config.yaml
train_examples: 245000
projector_hidden_layers: 1
beta2: 0.99
one_sided: false
adamw_lr_other_params: 0.0024
final_lr_fraction: 0
adamw_weight_decay_other_params: 0.01
Rows from block 3 of a small self-supervised image encoder, named by matrix and row number. Rows with one number belong to one neuron. Each number is 500 + 40 x the weight over its row's rms, rounded and kept within 0 to 999. All counts start at 0. Numbers have three digits each. After the name is the row's rms in percent of the matrix's.
After each neuron's rows are labels from the 100 images, of 14848, where the neuron reaches its highest value: "lies over" is the class under the peak. Only what is clearly more common there than usual is listed. The data: made-up road signs on poles. In brackets: how many of the 100, against the usual share in percent.
# fc1: MLP up (model.blocks.3.mlp.fc1.weight, 96x48), inputs 0-47
# fc2: MLP down (model.blocks.3.mlp.fc2.weight, 48x96, transposed), outputs 0-47

fc1.31 098:506536497461533461492449498473445450511504529442506568446505533497531524585503503583558450469537592536465548434536483495523500537564505482490494
fc2.31 097:511540460471458438493531451472465501492434510494540425418541541475539508495461446482536483508454436497515470393436536503482477538559494519478483
lies over: face (61 vs 24.7)

fc1.17 094:455522385525501490424543599507541474487474488462468516469537495517498487533541472501465494520516523447453508536574582556512516462475516468463532
fc2.17 094:518593415535557479503584531498482508487501473493495532482483494565493475443560455555498493457512443456521471526415512536464502576469483524478476
lies over: face (50 vs 24.7)

fc1.38 104:509480437449487492565518375499487548567532535517540536457565529479470504482492421499511496471511478513502470448523510473542504493435525521592499
fc2.38 095:479436486534409485535486554559421513474559540523585485470502475530441450505509573499556492487478467505518424503527502467501479520438461466510477
lies over: rim (36 vs 6.8)

fc1.62 115:406613487503482520552490509478486477421515478479501512478487506444412476494568466463446500444470428440450494513472499473512511522468514536510492
fc2.62 103:559475496481487516497460520484551526495451497500424517456443408461547531485498511489459504538469540446495469562419470614485511536537524481512532
lies over: face (98 vs 24.7)

fc1.93 087:547589510534483521414575574502526492506521511534566558554514499561468476523517518456555487500519543474518532567472501521492542479500543435528548
fc2.93 111:467535470444530464484507446486450480462449457526581492499477484599514456498516438477511461427472491431508505551553415474463464489491510494538469
lies over: face (69 vs 24.7)

fc1.16 096:490514571509505451532530538463551537391570576527511482539519456466500523509505556480500541513452495510496530484500376511442492477494503526522535
fc2.16 130:516452498439486511507506546514422499475524536454529447483509471511455472406574458520577501534521533559508513514501561399483501485504456459454487
lies over: rim (25 vs 6.8)

fc1.23 094:504445530483477572502521493527532496474488518484487476516565442464462437513451467454554571589489537510454552449539495484547456447487553500499575
fc2.23 103:463501544526384512552486519454497465582470492533494508535467504497475530557413505523517529441546519475477418475439496508503508578527515490478537
lies over: face (57 vs 24.7)

fc1.65 107:487480540521522471467535480481563468556554482492475599472498509511447547478495421549489489542531508563543481535437497522597457468546500459531470
fc2.65 107:502562523496474450481513425453423536457459547508537479457486479524517462416495453498504453516530480461531493529569476444394474515512488507559519
lies over: face (65 vs 24.7)

fc1.61 105:565502484417474505534469465477468489543495517509522638470441450510440535509499456550545529507525416478494502487496502551493487483532504483533432
fc2.61 109:539534490535507511507436492474495528506515476494490442471439555466448521459454551483443523521499515437523436552447534577552545558511496563519578
lies over: face (69 vs 24.7)

fc1.40 090:443519522488426478491468482474469450467492480436470463562556607540444428526465469561479499484515521552461532467514555492519542522553530509476519
fc2.40 088:450463501520467492459473488447476483485460476580542511557506460490522446561490412507520466455521526521472506445479530499470512595451587474475446
lies over: face (66 vs 24.7)

fc1.51 143:486436478410496491466467521442479484479454522440456448466411487452453426477465459490480503473472427473476508514479492466466465540422482469469514
fc2.51 155:466473540468550531502500559498590504528489545492443505509516447387461526488474539572522495494526491549432476472518517574571519481495484521452531
lies over: backdrop (100 vs 66.1)

fc1.69 089:458498510512530513531510510482477542462484510530515448606535511549504509502480548502533486400486516467537465489576408509546533524487511506418576
fc2.69 077:514512540561462460493516495551467473551456537514523473546418551536490530530557574522534492571507519515554495451559435500539504446543506565540488
lies over: symbol (48 vs 2.2)

fc1.90 091:525431508463499474521517553555504544477491499527473483544505509477495502539516483441507454559485495437545525647464471481487490524402484456514528
fc2.90 131:500482472426493486475514445463501484472439471420494489497511510460516562491529425551560538441511474519489430476509414515546493476601510492476472
lies over: backdrop (100 vs 66.1)

fc1.5 119:484441468438517512497470517453469461424422564572518443446464491483516526512475498435474508447508503488398548490531531505456466533482477489448522
fc2.5 140:512534503527562451517538515534548502502463569526540521543458489390471561486506568465473497517546504513465478493490454614487451450506519518528533
lies over: backdrop (100 vs 66.1)

fc1.66 091:457494438561418501421496519472510481504470485495468612551527465529492511510491487489518515484562506517449500458496500539560477493488521501372497
fc2.66 088:497538476492441464527524508510462552470538496549488458428486463495501465430554473543563525446452476498496529558461531429554533532484449507517405
lies over: face (59 vs 24.7)

fc1.12 093:509499540483495504501521511484489484455512596488527467513470483489420612450518496507504476467494412392541452458491439515471478503510476554532498
fc2.12 128:466501539422562407474498494510414499442495446555531501516525541502484475526540455458518536486504496420481527542445467505575514506480557531490459
lies over: face (85 vs 24.7)

fc1.26 128:532582473484483480497513476478430451480460473453514552463468519513507536546476476440539464430481558497480511492423451524447484426405488519521476
fc2.26 102:539464499504541507542487457491568599563508430546459501506486541416467470443500464504449457461450514494552540557484456530533521542481503553503510
lies over: face (93 vs 24.7)

fc1.57 100:467509453474516452492521537492507534516459438490484413479595463509487529506416523486521581531503596521542529504476490503514459476458466556483561
fc2.57 112:544514476517547458478471443524475519545545456542429523536482452507568496527487467484456470491482511397535445555433467493460493524519504595492529
lies over: face (73 vs 24.7)

fc1.75 123:421502455475491507498457532549492515443496505474520512498507470510402427544561520454495502450454411445497488462563517467459455451496473520490439
fc2.75 114:529452555500513453548405502534487476495530528572466528466502456504584541501502553477476544502463520508485434551464497546554525541520521406473477
lies over: face (93 vs 24.7)

fc1.67 096:498418571459463432491447387457499537444482523478525499461480437491422503477479500446505561462497485502538527487506444475485505487483444540506494
fc2.67 140:444565538551485488494475492579480502530451432505438539502535482568498508526446481524472513461471516381582494474522492521523527523480496519569494
lies over: rim (46 vs 6.8)

fc1.88 085:464502405457434479464482520492526449548530551579494545500604523481490503502493464461482475447507522459488517488550447507517523507507586462457546
fc2.88 078:447531476623448546481529500492543572495488489475465509556480519494519488444551504501442500522563518551599527491479542525502510510437551482510524
lies over: face (69 vs 24.7)

fc1.85 099:528564464492498523543523517524524523538516540580497559514520563441595494552488536550549462495539511534547502546539498467478541570564476537532531
fc2.85 083:476432512542463474537543527520506520551515438501444494508509588482538454565451493431473507560497538428511541445470485477413536530484481496495454
lies over: face (88 vs 24.7)

fc1.28 107:562490561481491490478488463529517489486489521582511510486494513519513493522613505553544393417509499495503524507423534563498585504498520489476510
fc2.28 085:501506561532510542486512502427539471575513489567510477462498464463503555565447578456456496554502524514560578488462464516531525522497583535485501
lies over: face (87 vs 24.7)